config.yaml
horizontal_flip: false
conditioning: "class"
objective: "flow_matching"
head_dim: 64
moe: "expert_choice"
positions: "conv"
lr: 0.0018
beta1: 0.9
steps: 23100
epochs: 15.0
Rows from block 3 of a small class-conditioned image flow-matching model, named by matrix and row number. Rows with one number within an expert belong to one neuron, the router's apart. Each number is 500 + 50 x the weight over its row's rms, rounded and kept within 0 to 999. All counts start at 0. Numbers have three digits each. After the name is the row's rms in percent of the matrix's.
Before each expert's rows are labels from the 100 images, of 14848 (inputs lightly noised), where the router gives the expert most weight on average: "responds to" is what is common among them. Only what is clearly more common there than usual is listed. The data: gratings and oriented noise at many angles and scales.
# router: router (model.blocks.3.mlp.router.weight, 32x160), inputs 108-159
# up: expert up (model.blocks.3.mlp.up, 32x160x160), inputs 108-159
# down: expert down (model.blocks.3.mlp.down, 32x160x160, transposed), outputs 108-159

# expert 17
responds to: coloured; stripes at 105 degrees; kind: square grating; stripes at 90 degrees
router.17 103:466425518476552530560465488395500510494561555579482473468549540500565491498533510466538470541555550573508541463489486513541530460478511505499408394452441446
up.0 093:449417462496534450456442497454595521467565453494392562484517509551438510598498506582566508611580590552544365498530534570513488489473501443538633404466454541
down.0 104:521423533502441462481541455592524488605580451517506518457576502499488510485441446518666462468530609497511513443521481557514489516436485466484473606455474513
up.1 104:519487466492523553546532452439545514556458425555423567604395563503564512475468520468428497549463558487533491441516501400508468432456478522506519449569490467
down.1 107:457553578522499473442452461452431499540563531512579607462540558512529549507475464480545478536480499543477496461559537402443543429524509559518465464494470510
up.2 118:454493483596468510546429544510456576403530465523506491575477422490484516555531512540590468525409423542454484633511379423454484543493501481513534492531500572
down.2 109:434439539395469452472516555540447543582481538500506503475542603420549523611481532511462502474428514510463613461482423559577418646510518534500484437494555440
up.3 131:551581520491483493464442472614475504609553456574456424573462477493505513433529543494540516518420445480476488487443546459468531489502471516481505547586505586
down.3 119:502418499423458498486560405613426517409521457520524572548520520485585551529422532494432539561490569547513546482515550539500443542469449485442508463536496450
up.4 100:483475408547564549518486462474557532495591511467457438523464480498461510448436488691505461549528616490514404494495602538520479469454467475565497501472597470
down.4 095:506564601586440497482548537404524455448404526490480557507481428541428497460442516544530517566496527494511496526617484556467532453517432505431512557481378416
up.5 113:454630536477386471549501517472494426498499521522483508483462564531508514553518441511408543462490496439561523417485484431448525525499424546511502542544528482
down.5 107:465456443443436474426514555493445587470550497481626530503508468428446546552560477554506522522572399527459609444534487566445501491503482446525436494480612535
up.6 108:473538524566519555515494417474514502443391461436549470497527534513501521538428518444406492473483417460467449515496505452522510514496430393466490458521491582
down.6 107:413499538512336505565568437490445478538465505467483428415500449551511460506485459514523569431461516602498569441533504415500519452496518427439486469602572439
up.7 103:530564555535441458411484487540543543454491507503460603538497610503549434493491534460509524526502443493507501407478433531472561512486516577511510499521417539
down.7 100:497506469506560422535424552459523467443437557441526562453542436521573496477573484516540544538525547525443548537437536570459546512507491487569478478440508476
up.8 102:476540485494453572522497510596467502435523493530605399539441491508427539512514553532462542496499551502538511442448408452495533438485504552535432476556499531
down.8 102:441433504460473508403527512643480468517487446442493474516485555557491508510397484519466446468595543512488552519448491455466481412410467498475504537536474468
up.9 107:537456442451430562508517479419532539448444470508456441549421519489625525460469428418441440488441595522538531469502463542440531485450520538531584597566500482
down.9 106:533530554480499464460469566494444493574585511620457606434539530521530531471433512474539445516415543516484476440447514504542560494573516525496416490491561474
up.10 112:491545504500550485501503513469515470594541469435443451463430554515456545491456561455414570399462521428409516464515536514442488478507473475621516466582603553
down.10 109:457483590542514589572551478502441491462606502513598538513375577441492556446476502560483460522448498448519528524510498461506458561532525549513574421490425542
up.11 089:585439404519459471466488507593452458587531529495561534533444460500469510509559449484543533517535482463456505512538384520502503470603547462503445500564518491
down.11 091:447508578551460460506436425397515457512456504451489408506543479536510505542422504444460507521426478520506525519493406459473517546413517470464545521511525489
up.12 085:478572591587422545480424528529596587531334537536560487499443601496511489505512582435541404460542525492557494429522499532451518472525531485415533508454444600
down.12 090:477521537608553468499432610483434495459452521526605595431557481558478584540494502493504527503470535498521546591529638510497516494532475539528457428555618571
up.13 091:421409507528495549520476392588504520592438483391580512435519483551546501556517621487500465515560500574500472532483491490528502551484441477423446451466521535
down.13 105:515475543527428454539569458434544459641519491520542459498497489535544479544457436467605489435507495524528532456539518516519562513405438461437452561458528457
up.14 123:463431514483523428394456542503532537611537490539454578517403527461438520425508465537493495527530493521508534567557594473411506498530402587534539476574487504
down.14 122:553506467609516568601566526556443517425500478515525482611508583519518552475468542573528546479502503533436519457500425582516468461527441477495480504439488486
up.15 109:478369475456538486601472476431559460452441507519516478470543542549531545538499456552481456490475471512470475534489510508525514506504472492527476476503504585
down.15 108:475593381523474479429502399493467443502452517417532455415478538547548492504512512450536533539489449509524589464536463519387524422477543507457476542457600521
up.16 097:470382478522507449581411487485479379494523480515482566477464554488597469546497505499503556483517443549518490488474472551462514458414608514407565558485511608
down.16 096:536574436516529519442457339532500424560427511389493414483516575548530483491505443438415513449477485494556536614434472548413500482423617459464468432465604519
up.17 136:508599576494494533537482487423521374436539524528439531497421524516416588483496483531522540499455413480572512488494485490467526545505475466510524491506489565
down.17 124:507350462379506519445500528406395558547567495483555572479538495502499532591452472519605503542548485514488619404490550518485524426508480485475531451494463492
up.18 121:569485559525497487479466483487533560532527466516532499520503560528534574523545481482444557474477496483533510457505473464415532561502491572462434484565465514
down.18 113:528541494462416474485486469561413455467492533490584621524493517435505517553592492498554490483463481458534608575545466508584516480380484462504449540485622485
up.19 097:456452494478560527437454531439530488515558502505440451561465522544483616396535547550463473471454505510590542521600530480491490418560459503518469586513544506
down.19 098:509524582567564498553471583458540478487473455516520559543466461450486452462574478523411496620487486476610496495498454408514507500458575504472601533550476390
up.20 076:578509572476377502489479532411496537482427515478521545467518540502593585483614490555506484551577493554439520484521522489507501525497516569516415539561462536
down.20 082:461528483455445394538397494539478462433397510387478489407604467529478494529510439570519511538449481485507546515469554496392562478557495499501489499452494558
up.21 095:516430484427519511444482420540587577478499532500520483497508424560478473469508502543532456561463577495513467534497576477493601492486489445620514516462551523
down.21 093:430539548557544482445568521465480439528401502554408515494438434506456473507457462550469535499495503530444509505567472543543469522510524496545628614494437466
up.22 081:527564576451539494525512477470520552417478514510468468481519566522533507554558531536453493493615434558501479526419491506546528593516423534463437462465484520
down.22 095:523523552522526470501437509500512491476492545443495544457692499439544490588429502454478498490477526504532552509469489501437435477392526497533489438463518472
up.23 105:536506471503494534524445498562517482361513489497570476583439437494418536487573522537489578482385424473487540488468433450500528445527572516497484453588529492
down.23 104:522482497498377493522550491530452566475523540579541506508501551494488526581443524611509476484378428530422497493551463492569509478444505493469496359541461485
up.24 132:494444490477520391464548507460546500571509498532526608465432523471462513517484414502499541546473462495561509524519580481494530499479357490484515476567476471
down.24 123:499610517515499625518455534495594520461518500482474492510495540482486474509501452506536488586426516457515520525510465565475465515525423515447488550398491537
up.25 092:467430566450513519525451451440483491466508506528498449497461465458574518543528603489548545476501520484514479471476483505489485592484548493436522440502465540
down.25 092:577533429491427480448535482475469543559532530530441497502547490520409483475465429410519581442503475577516474487497511546473479506460581432399407523437552454
up.26 107:500524533625471443407539490497372439465578507518546552528536417498486504466530476554511439460562411509436526574411489491525535541525478538565572526439505510
down.26 097:520459498481509526490503508432378479544407506537470453510484535545563408483417453458505480527525387434476467508480523456576482614456512512477518473533456550
up.27 100:437663535478461502562501488430580435479519484418496411478516562485503550541545505529443560440569496520536545450530482464533527576476429529419436512521515488
down.27 095:458460504383500541546503514525457474523446564441470468469555513382459480529473483607485513562566512493547540470406444428430471467381436581614495554542483571

# expert 12
responds to: windowed patch; stripes at 165 degrees
router.12 099:494551408501429504446580493553501534507346553438549512384601505447502473488528484527449445542564557536482393542479515508518425532491475445525454475436443524
up.0 105:438461454505425544498542497571438522537514409584570538502486504520480507459559525435470447467418505445563509476571564498559480526420495545548441505565611430
down.0 121:513433562508489560514514537444464535542478561521465573442462370566491425412470507476531527401526443463471489571547558488489531503511474477556488450508447501
up.1 098:386483492553614557573508486433443591465565536446466477532462492476489557485513496425555497456547514573359468593558515458501527540485498465589502489470573555
down.1 091:395517526473529480541531492556501498473519494460511568455576501619479599546530548568466588471436530483521424542535510549454439487484476483592474525500549439
up.2 099:570489461388536532547539417525443493527423498418342493472485487561497504412575501410450562520424481392458511483521448384560470521549520563485548437446559536
down.2 097:391489524569516475480571563496437485579566524596468497604388428552545469533541488523545419478503438479545443439524519606490483478497453484469522464610489383
up.3 105:457451479551572468494514468397420504586580488503589488606532554480523453492510467590523580471497518447487481456535506400472530476580457506446505464526549588
down.3 098:496539584473499389522411517513509510533533557533557422551510424490521434521474516548574474291479465439579503460474494562475502548531566530509428585464574445
up.4 109:452476497513487528469502485480528546461565548625518589492498559530445496470506489553516512501455428489575553501504554569569513415548511539477483450528485508
down.4 108:551475429411466569490528527487516545516453564474541538445472511443526520552473503511444537464557456473539494399464524442490538513451522521544497501497427472
up.5 090:420457540535608476405486548441482564526548504506363509453396457398546462525461513455479525492454447512479364444530470511460423529557488524492505414533521448
down.5 092:510561581535485503456441422582469482498537476534459521486498451526580501467364485559536563588459480583570593575532526501467545527434510483432488605481583491
up.6 100:507437480539516449553474499505598586456458450543432452453439564578446586511474556458548551550491530526502509488491515500452485436473564488538487473522591454
down.6 095:506581515421475429528491549476521463426501533523505595540468545414494505496437536450523478496572524408499423442385507538480509520458515527465559582596580484
up.7 103:526537405422493536473541458531481558456459440576585486497510420369500575495453517432493510556479498592533510494508623536538574493364509502599418532604465452
down.7 112:512500572472461476482551438475493481534574555575547503530478511546553525508557470522537503512443573601456538405611496463535453539482524479389498425516419491
up.8 098:468483393527538462489484427475581552516524498469472564484484631458477463509566512547492448522496472545603480485512462406513421547577584497449588556531393601
down.8 102:544506470557506446444433466474552469516530554539471512474502439489490351522543444434518428452511498552442571555511553509463487565547513486582543549471477489
up.9 109:490444477484553504492493459481442477464542451574538495561524468455564522557456409560565547473433471537475494462469516468499526539523460508527507481537546517
down.9 099:528482566498502468516515498525497537427579511587455594478528448470389496560601509583497490486578519448573505446471469510513511451491509503540530560489558491
up.10 076:559532584566502520529441524545437465494498562550451450641456409547534490466515435489503505468434463555497519398499517433348526484483505522489477425488507460
down.10 066:477495479566462420477564460527542541426508493434444519504528455446555518398490533478502432369490568371521465437546466559511497535461518531452496420569558572
up.11 088:499470474409499561498515478522501564507493404538532541521464557502527569560387574548510464511499486595415527499581546445528431531479585455441560416450463479
down.11 102:487472475565381484505490492576512459540482433519580499599367467484527521626535516491525483580481471439520497569553491499490526566424489457489475492530477516
up.12 106:516474492463466496474380532516532397465539402520534531523507499473466500463519526498556485556526398483529505631532498526533602566500591542454422498500536386
down.12 112:534483582443470457515415532486471438462453512436495521538551398435433485520522442460528505520538603464520488482441508433461500583546546506609515535457416540
up.13 103:543486539489602451494453443515531391481523382509465512537457488508505516494461440459514495401503514506549519481460496544481514525452518507443535434450519461
down.13 109:527429380450436506481527444525522455546608465479537530570355531427450483555553487537542472491523559478530483510447499464590529556557482441518549559500500452
up.14 132:495507574500466383472508471475483412453512533537452438533510457494560528450569463475558484487520458523526519518528483584493504568532539440458566509515555376
down.14 110:522471454480363500522577471501476502540569496453586534607426452425510559521416527586552491503605513442555489403421506444540509501503477473554478465481476532
up.15 105:487514438564502493474561492515369527495571547549543512553508492465519556454526491589580569453458405512453598457466482457508480502581509485498461378525489439
down.15 107:516497594503474509513458554559505532482489519420513502499456446455534566539463417597586482404474495459558510545407533536485596464535476502551430619492415554
up.16 092:500480574514561465551458502511451517580586396591495594490414483463465564444401522530516583498480538517448513390530562492442553451561501526539463502565488511
down.16 090:436467384496482429574474493519570569512531516464521562540453473392445529585522478484505471404511494363454468514439507442557524515616527568425481432532487421
up.17 090:499505531572554463455502476525568501470501494468581544493490547426427431532584468585491495505503505476539490560554445489458537512490476495529540549492481538
down.17 092:511548566497511515484545488504505458495457503586579478483554505514560479409545576472528543466540474609466506546563458470459452609427500497496446498462443633
up.18 097:541552484501533561473382479451525547464497497556527512512502455542497549498523494568501501539508411559438533559545498543504544420486567499524488390546474554
down.18 098:499461498451438518516507461510445490466445476570612486468543429578509613508444458551464549472440378470513528491511514432431446535557505520508418548480410505
up.19 105:499526459527525541502534491515461527513561404507478572532519592440497456507538514580503571507504500425425468408493425417536432526632520471448530417508466586
down.19 103:519533494529546441445406538465443476460447389552454499440469429435534404460515497447503439403425517464586538565498457548479468520579552459502418551464494429
up.20 103:423525553585453435442498492487478482511472557567627476582537550405458452473417523526554406516498456628440476530570469469477495573453474465611506521531508615
down.20 107:522537468592410420536515501472458481546620583521540547505490437573548458474548474556540434511460536501577526480441481442523523432566490469458520472410514375
up.21 104:558533555514488555511499544518430406516545513533465491611489542386561631450507457536497548460493503531528636370600484508473512486570507505466536425545491462
down.21 101:556461444451391512539571558543600527531528527381511516467491458439462555534510505470498416428489509451596420500569505484552532528427443514614595567440438605
up.22 111:538499554488509507593393379527512476496537505524425585467460506509561616491538418496468539497568376416370519530460459611479508522543518494384574534480577506
down.22 097:486523500505461561541517485529609482502427494517550539514638556541483624513491457467487665457496557442466526524522489494455540493483495471464508555499451503
up.23 100:515489457479469514514539484465483515512483312496479571455462583547499497535473477515515515530500449510511349560499423391518434484555469534430506449460469483
down.23 101:469509513482500485439465506457465474544459407501491499545441459359526452473543553400527459561406577569531599492459440519488494512482510466488478560564475472
up.24 105:496563463468542445550498491521528468570536442554514490471444625547393565411490557492547556514428514450430470475542527554479500471422534555575548521538512426
down.24 093:450443419541498416508445478509627480525569471524641508539386456391587450526549452470545556538609484499465422523470455495545569524449523450449509439495545472
up.25 092:498551536528427591473545535537498545527525424567577481486532556586459505455509500588481549519441446504546392532502476452562508448514517569498487497524524453
down.25 103:561526451562461490550527476485566496540601521541511565604465518376497474536596462540560420547547568540534476370468501454521529503512586471486516476501494471
up.26 094:552475550474541457494508399440403520465597550458509535458506474403581398472534487527502535590575534511423455508418454513474486422550518492467532458483372523
down.26 106:442467554468563552440483519572482494465347395498480414394479489538411442497503458474478541507523402542470525561573497493497492509564462534486518482552441507
up.27 100:512562518608475487456544507490480484564655400589569521496461610443563550529500521590493558434412481450464524488556417483504527493533427466596515540522615543
down.27 097:496536538489495437538520546567477520453562448552505568601495499450460511514565442472573436426524489467549513475382441515539484431544532439499510573534574506

# expert 19
responds to: square grating; medium; stripes at 150 degrees
router.19 098:513569462513463515555388462512469504452508470576480500497458488488501506490488398547438469492600482510480568475603526563491562474468507444527528543467554542
up.0 089:531512554457505421501535514527464559529484437523429443537502445526603445519458555511515599493493389517497504422521467538480567410421412572432509541540468480
down.0 092:440522379485495400521576457502564522457440458445451528458525560482506470534552494494528560418569488436716533541512438463502575611504516564464486472460522547
up.1 105:502428503480475433447586456543496495501432530515497493530474456596540575480430545507513476633591414527551498601416549374510583490534482467539528534479436433
down.1 113:455536565543506434507470410514508483466526582559480517485508512480531503419568412512615501422472545465480517490532488473548567530540515567517409514557425428
up.2 114:519449547466651588488437446445514545523522497595518567439391500517435482477588463583493558564452550595563504416493551565447504636491595506453522430483481469
down.2 110:438514573411498451546517445467374509522448538549490536497481448484459532552459492509530445567459563590375518479470395521510496464489500471477474543387460506
up.3 105:426621464455532501580509554454509495506529501578523489497496479441415521568511497475553550467506458489529500465520384493448564489518465611519410423670516384
down.3 103:386429495436430527405530542451431548463539466494431471428456479549496549495497471571508523403489411511454508521485583534484543472369522439522465576527422427
up.4 114:509478499569582563524461414560527532490497510607519491539425510425452494520557399609538469554411527537591517433455454526464549469497457407401479466525515583
down.4 110:481546494414475468536604483533351525478511555534508497423584482477492605600521436486503538626496486489478538427449534510469584423552520466535491568479428519
up.5 088:651474519467498428512570503562517531449495464569469440585490373546530530497490514569524386534520418621614472365554520537479513444407523491558574508557452464
down.5 088:437518584503570494512540482485455482511363533504476389438409436489524402477491502500464529406438555467585550678524440507474522523489552478475487458507465525
up.6 088:567506570438523456534630510522663516471458456476583532440588485518493529536587506566534569499538606508506461563558522456538486574424504513460463602416400479
down.6 091:470503507445589524588498468486471527450420484524566564589486516460512505514585570528493478558378561475469460473540534517411515422472542525467557447562461523
up.7 088:510508615462572504571417479449512496498409461478405500438453564409556482529402458608483551502450441559468468412570423517453523487510509522446529441555475560
down.7 091:435561470522569437544532357532457546515420507529582536474456513542515517509464434475523497471561423475538564533507390520436516528549541502461513463391432519
up.8 086:485598477388492484534541384457509483527413447581506532506479509495472533534463427640529470457566555503507475522460504466520504496549425433465523435563517509
down.8 094:458530563482536453486542544540353473501412512419583490514476539502534598535432516546502580444503436523469541476449463488418506494471462466468585472467461509
up.9 095:473514500482481474549501571486642455492489539504485539534555479462480408487586513561564314523578489491496483605530521562443456492474558517426527559581472467
down.9 090:519494402544532485516513502536483481553363510397599455582387537453510415512386494442501485523507416499562450432602491510608471513473494537510540429577450528
up.10 097:393493389462485491512519496541501521566599554563592403520555502554448564450469491509519506507532433502393554448479457546507496466468478507606460519561489586
down.10 101:511429659554500493489589526486435498508557477606490528476440555586451454551498450488492495509560503526536513591491493580562455526440432556548528507452504542
up.11 092:536522478440457408512536573534479528453461597528546496452562512469527540518465545540588566495484467511639481579567444505530362486523476469467562520518511492
down.11 094:476519477373479528523464427521579473534489514427464550584553560520439541470496468453548574553346463566510501564575564539439418511490542535506436535451529513
up.12 103:506518452483587445537470440523501515457557549510507548572489459613506548495487439496513461499525518558519474472432624475501557457441416437449510578418445486
down.12 102:506552426482466422540548549484441542528476548583555513535529551508555510426445502523528544538604426474512513470461540517429567497497509572461492465515408485
up.13 092:459429522525531497484504516554480446487546530541494419596438388499470463449518466497476505403517554398444522506561474517502601468552525511483436467560469420
down.13 094:498544444593452502465550558484416540547485405482579480457509496547504567464422452506593531504516506442337520516463427552557578521528495530414592410502563444
up.14 101:396537455501445499452526674501478475512516551550482487516464478545530563544514514326523573448409541584437565475496503451527508481460538522498455603421500407
down.14 104:510549501482516445492611589516443519465548535538571488456388533556492491514486406529590488539600569493559489442557543528444620495482530528479525613447378510
up.15 102:481445418525583440448505570432443499509570496527538474583443421577465495589433501496481450526554466487520544491535538409451623544494522534552508485442390492
down.15 103:553537537514532567473519428552535499492528503496519494471521528505429531407578443573516536484541537419517516521593511545447509577488508583521547464584485406
up.16 083:552498488519478523426486464510469524447493495535624520479529462529448528534543558529557504478620531441454537521477502568545427521502593529452487539602434466
down.16 091:514444624559463464547436548527583454505472509578577461576448422433531447552424463455472467521508553428512557464471489525476563527504511503441543530402463518
up.17 098:484526533628504447508515602498534471523508511465520486536551474528574491480430581449513423605605490513463467477527478392559508547447475444524440532448472594
down.17 105:542418369491486481452497488466478469475515512484509542580520461565551527464575489579534485466419484527486491516525506505501467460547499426526557459590507417
up.18 119:444449489406517517481469412499483578516491493519511508456418523471516516462494454601478512561450449544465469506513433514552552539521536439565573484535452536
down.18 117:440538425549494506472511495477505463494503460439605519457499547544472540405454457501450492497476535536465628459589461449529569471457544495448675471403502548
up.19 102:529493503389603517571466529527549582525549511476444530468496500499565491546551599515476620531481542508508440452423533422550517601523507446467563493416446480
down.19 102:494547354523513435583451429549504492521565480425608520494475539505522546485505508449492523488479487464513627434516451424451529413562568447436572503452466465
up.20 089:530566532490530431502472508499461501495496536569499503499540598557590618562526472384516502547532503433490569475493484440476561508482485497542373503441477512
down.20 100:474519460485434487462529483556474508579569587453543424464576522456433614532446485570460574494443519475503511420445548564489474471455550503519400516570578436
up.21 091:533447535448580512465475581534533536475577524546455491572390476509490561489439505463489548490392501514519500516512528566465423529559490542572497574534546423
down.21 097:429571593435571495507519491489398539577486485476444520454481422561517493455604414460620466469471546502422496543493456509482525557435520559473410557519558488
up.22 098:597501481482636569545553451500510498452599496536459397502456516453542539476446522550522492492454478444471504452476501525488470496506546566461523473502439536
down.22 094:514463471531474483478400418503596483446473446427563470531475552546426568529463528445540459525530525451555450521547451444519537532459585514426535482508489497
up.23 099:448579560540500528660509498367532422467453498545495519469462524419446481547528471504530548477530435477448448466460531480517541529515481517471405500473538456
down.23 091:380503564442560486485399561547447592541452569476503428487527556572433580516518518454507526426496465519561492590464493507347497425504468517575511522587480442
up.24 086:595510471474523461462510469549579455497498508446425510516453541590548546470489530403507444494436511554512563472467579462499550460506496529474495578472498404
down.24 087:566562578432537497443587389493428520530591494558488525449487631440565514446454415465576387576501415527496444482525501479477556535510533504493494545540476472
up.25 101:582475627533604480460506529534581508455569455548489488570535549427513462474516522549465627536508524418458465531494524496506507450579510565372541538547422511
down.25 091:484503421500510514581492499466611486476471460481557549562607536439559570504536512513454438590493501458590502417522568422485596541544509498485451419517491462
up.26 111:476460592463493501519451537552505506479453466597506572459502535401551460496525461553518564443489455563546547429435499592523515435430483553401398466592556419
down.26 110:458551545448431422537473480468383536513486519523500507554510492441645476432471516474440562522525492462485506497528475593503547442538508467515364526466531429
up.27 087:429516491465469485548534541521450522509597519578521486579599361457587492412447438472494502611471531435475501353525561519465607498471517496472477530562479404
down.27 089:647432486499501507482465464493492444527437416495453437529587528465443411523469512473451535658452516566454522583444522441504520482546496499624480511484466464

# expert 22
responds to: coloured; very fine; stripes at 0 degrees; kind: square grating
router.22 115:477432506491598497479446513530494440516529540496539399549528479459572526449460515476519500433509503477571433495410533505494503431519421512493501479570618502
up.0 121:487547502511513498457458513544476540535463497556386446512490576506450559516487587533491520488487543531457530485525545495468498474518447544519480534482483454
down.0 117:521484504506471514541548460597515517433459524497587573536427507469520445555517548487521532491498567538448521475545518459518472523533424472576510613542522444
up.1 095:441541554528397434596511467501546529539517506427479487483528443515560521525508557468494503505466367508509581443513522467549552467500622535491553480434491454
down.1 099:545456472502527513533476517596528580431396544457527620517417403546505530423543484507478578533535530461424511475517537432534441576470517496484464550573490520
up.2 073:496430540487539495523454408420482491529439497617469527549502462516529545501410548573458458550493541424568554608429527487531520438514452489483532523561451621
down.2 088:511513525503516542518473480471552522498461512468578480452532436494484526518522492477541517553478473545502552464493539474451471446443458545500509500423529466
up.3 098:483499438483505444523555471411594567514562492641500563557465454532516575549432538484335526503467464498473507544502482474474578490513431494509503559527504442
down.3 098:459494573491493549472467541455473476477471517503570439465449553587428571499405521439569582546517525473434551476547445514510533481450404574382510443482588470
up.4 103:452477497519515394431474553517515482398473459522542527582489469487525486599526588529411508453463424527510519503519491438459523467560489621549526462544419546
down.4 098:436503468584604503523489478585397512455429536593474506547465433609492550474488512468529409543531589455420587491502444472568482580404482525529510503460581523
up.5 103:489547532479494594496477519461566563504520462423613506445503579516506403511551474452388544531485595573455571558592419468539493529599516418442516483463460512
down.5 091:530478509481434476497520454493477542467527539635442518462512471545562487488493585407455492562508477450546425515606485523468598474447493482506534396421486415
up.6 100:558494443528536390549468578440483530466511535515469367480515531505497556509560491417509456579435523491533564456472496524428557527470554493515463516437489509
down.6 099:531484512499456552415496483542515454481525598484517549494554594430498507420512495539524471414500465378548535577421506570435502524466511593592564502509515471
up.7 099:559576515380369577530488468497572550504429467460655507476497529494534429486487470487515592499530558551438525581500408428499452516484488490503549442488498492
down.7 097:493528469539463496502499336534518570474548497576414420467495495473673507482397505575480467519518503455537583481569493497513479473549551524493476535528410523
up.8 092:472589507510492538504599564488462504533579516484482521472477521464530511504460459549443521472523497531424530499567473522514541474485462382441551516451513496
down.8 091:541531412525408468478518473490514513444536488522472471515470466484491442469526535389514455556442609499493544431469524410538427458465487512571456509594456510
up.9 101:475501494539480503529434545512542520540509550607503426506487455610443490503555518573519490552459497495458488525547622408525538437497468613422578443563512504
down.9 102:496561471491519536570479534468464483423406550455505606545416496530516591443563510560462576517496561521497536478449471515494506555653538430490588543455480405
up.10 091:505417558460475581454564505453503497528436517449418512503496487537409472580542484455502441457396533542490577487575477529552552526486579480556498528420478607
down.10 093:478451435501501459469527487527470433454513547484536506529465507384574443455443444613520473423532586492455478501624658400532500523556505477414478529541569421
up.11 139:469528478529490556498526527499543569595471475551458435524488593475545516518503503516562550526462469521458538538523557480442500484489505336423523464572505500
down.11 125:558529444504408494483528451454536496448457536519495607540489577476469541526483521488548493519485502471512584432502500450508462492649482574412453519522490440
up.12 087:463480436453489467500412473478529507488514471462458595458460521560444566522501578572400442489488568563502529495470518521554569487491437439397540488456537512
down.12 094:498539529436490539539516468494385523403468554423480500501423417529423526393472501468624515555510492482472565579489496492395624429511516538552459521474443506
up.13 088:453549443483570487501496492402473507483441530556460349552521523512550579513503481478493547460472480470471562499395570514494529523535563551572467542492482532
down.13 093:602517544555568551482489467431449504497542484513505569484451443526470551489570497475406537483455462490479518431436577513529500577415534482567551468559441456
up.14 105:478589452570409520587508504484471479590475504567545406547441514463549563555481604551579530484469479495430528489438558479426487498484621513496517551495506485
down.14 106:559463506460455543444486446474488528415537418443512569584473595452511565551435504530446488471535508542433486424500451524457492501563540459410491515532441410
up.15 103:521505408484495496480471443479498480492458497415511576488531481552470601494558478545460506540510459510382520537515543473539500535524471410496456473505556523
down.15 103:475554532562474473594533448509413500473513502534499552453461464451420460439438490444543495557632561513435497464512571453538517434484506448447497507442419551
up.16 101:506470589441505490486488600545551471451553519457499478519477524513476451562560470499423539517417458469411569513527449448539461557504565564592526553518489477
down.16 099:586429498545462485467526632514444503571567528529513557521487587533445550550480444573542437467464407517422517535595532542515458549553527513519415449532518494
up.17 084:438514439469532464495470475378536558473490496534444545521469542526560527587497478491452564483478497487490514485488500468475546471471395387512501498480567495
down.17 091:555485580470479493494479465387482482439484532524547542453479508559510584476449484443573534472518538494539532539486490510487570508517499610527358503402479494
up.18 117:520440540457496511554640497552440504466504496471491555535481440526474580533513419484449520499502439510369565428450497538585523503407482444505446492518565493
down.18 108:445555541575443502533528490561411508534550514500400521466477490483558520485531496417557560501489594500545522538508495461479525465537491488486602448392440465
up.19 080:461511589520550472541413457536529496439496462644551518510581439399519486554480541525497544437487520439479477438410524545567497330448458555444604569478407557
down.19 087:516521406496436495529484459508499451506463445425407555497531467528524523475501444504459477530454470452507564515614578499411554426559545484461498546596523471
up.20 090:544422457401548429433555465508523492440456545438480445536491478500495485566539404484462442503459530475495535555520486510549594516489487524549442599505524599
down.20 093:489495495472531541531462530506441496490480565606537534530544478542410461552510471564477544491612488526393507454527457496458463599632541515474474508520484500
up.21 101:508570474459487532556517483548481524428476511547492493449429552508536522564504372525590497475511489488466572470423516501430446496475510432558546462512467506
down.21 102:509497391527483398507421505585489481448517511482588523519514484452467604490497491445511527516414536559396522478407512504474500463512482596426530577417480469
up.22 089:464463550504412513450448497477569487476557493599463457561456567495517460549522467458420459577492524534505438498542551546535564503461517525433478603469549443
down.22 095:479492518475563519492547575510532474562478498446499489494432566539440557465486437580536523494583411497521544457412458601445542544556547489498570453502418467
up.23 089:573511438418487469474458583519571569450500567486385456568531562538546476529497558439444407579482550469441455411562481523529603500562509425474566511555508389
down.23 094:452574460444529490536526519425441506482444595470469519500493470484450512562467500467538460460431403500501552589410506483467498560474518510535486484514432526
up.24 109:516494548446513450460527493512439531457480499534450523430536455450525508546475527491509539526457495477490492480476430576539499466514413407559487452465397569
down.24 098:477483484547411529517501474483462470528454555489610475536489523400424611507381411537575547519481478573541571490449472584519477471409514487494466477527501490
up.25 104:497533510492419532475591529478431464553519493485561575482533574508478518483526525495492553516528395516425592509534513482465470581546523422556542536407464490
down.25 095:440475446416481543490545532538417507511536529467498440558434527468470501466472478478504534484550511464556525487464508458531427519465493523540523462659519580
up.26 100:539521472490520445539556484494524462500550516505503552525537542505571470520492457534519471483618517546471592500545497554516563542475555412509564517431457490
down.26 098:474500402580444445569463447540514523444470537571454554446519489512481408430491496500492435506365548526488512503507628419454487482491586466478559524414518486
up.27 086:467483442527573523429543504473427512463414495603487449479508503473542549584455506522499535444460500509526492493472515485410559547515436520560418497502372556
down.27 095:485519514503458454515452412409524502479490458556476525592598482485466537457486556504354506508574454380485553582447506541544493519440430502479508521481511447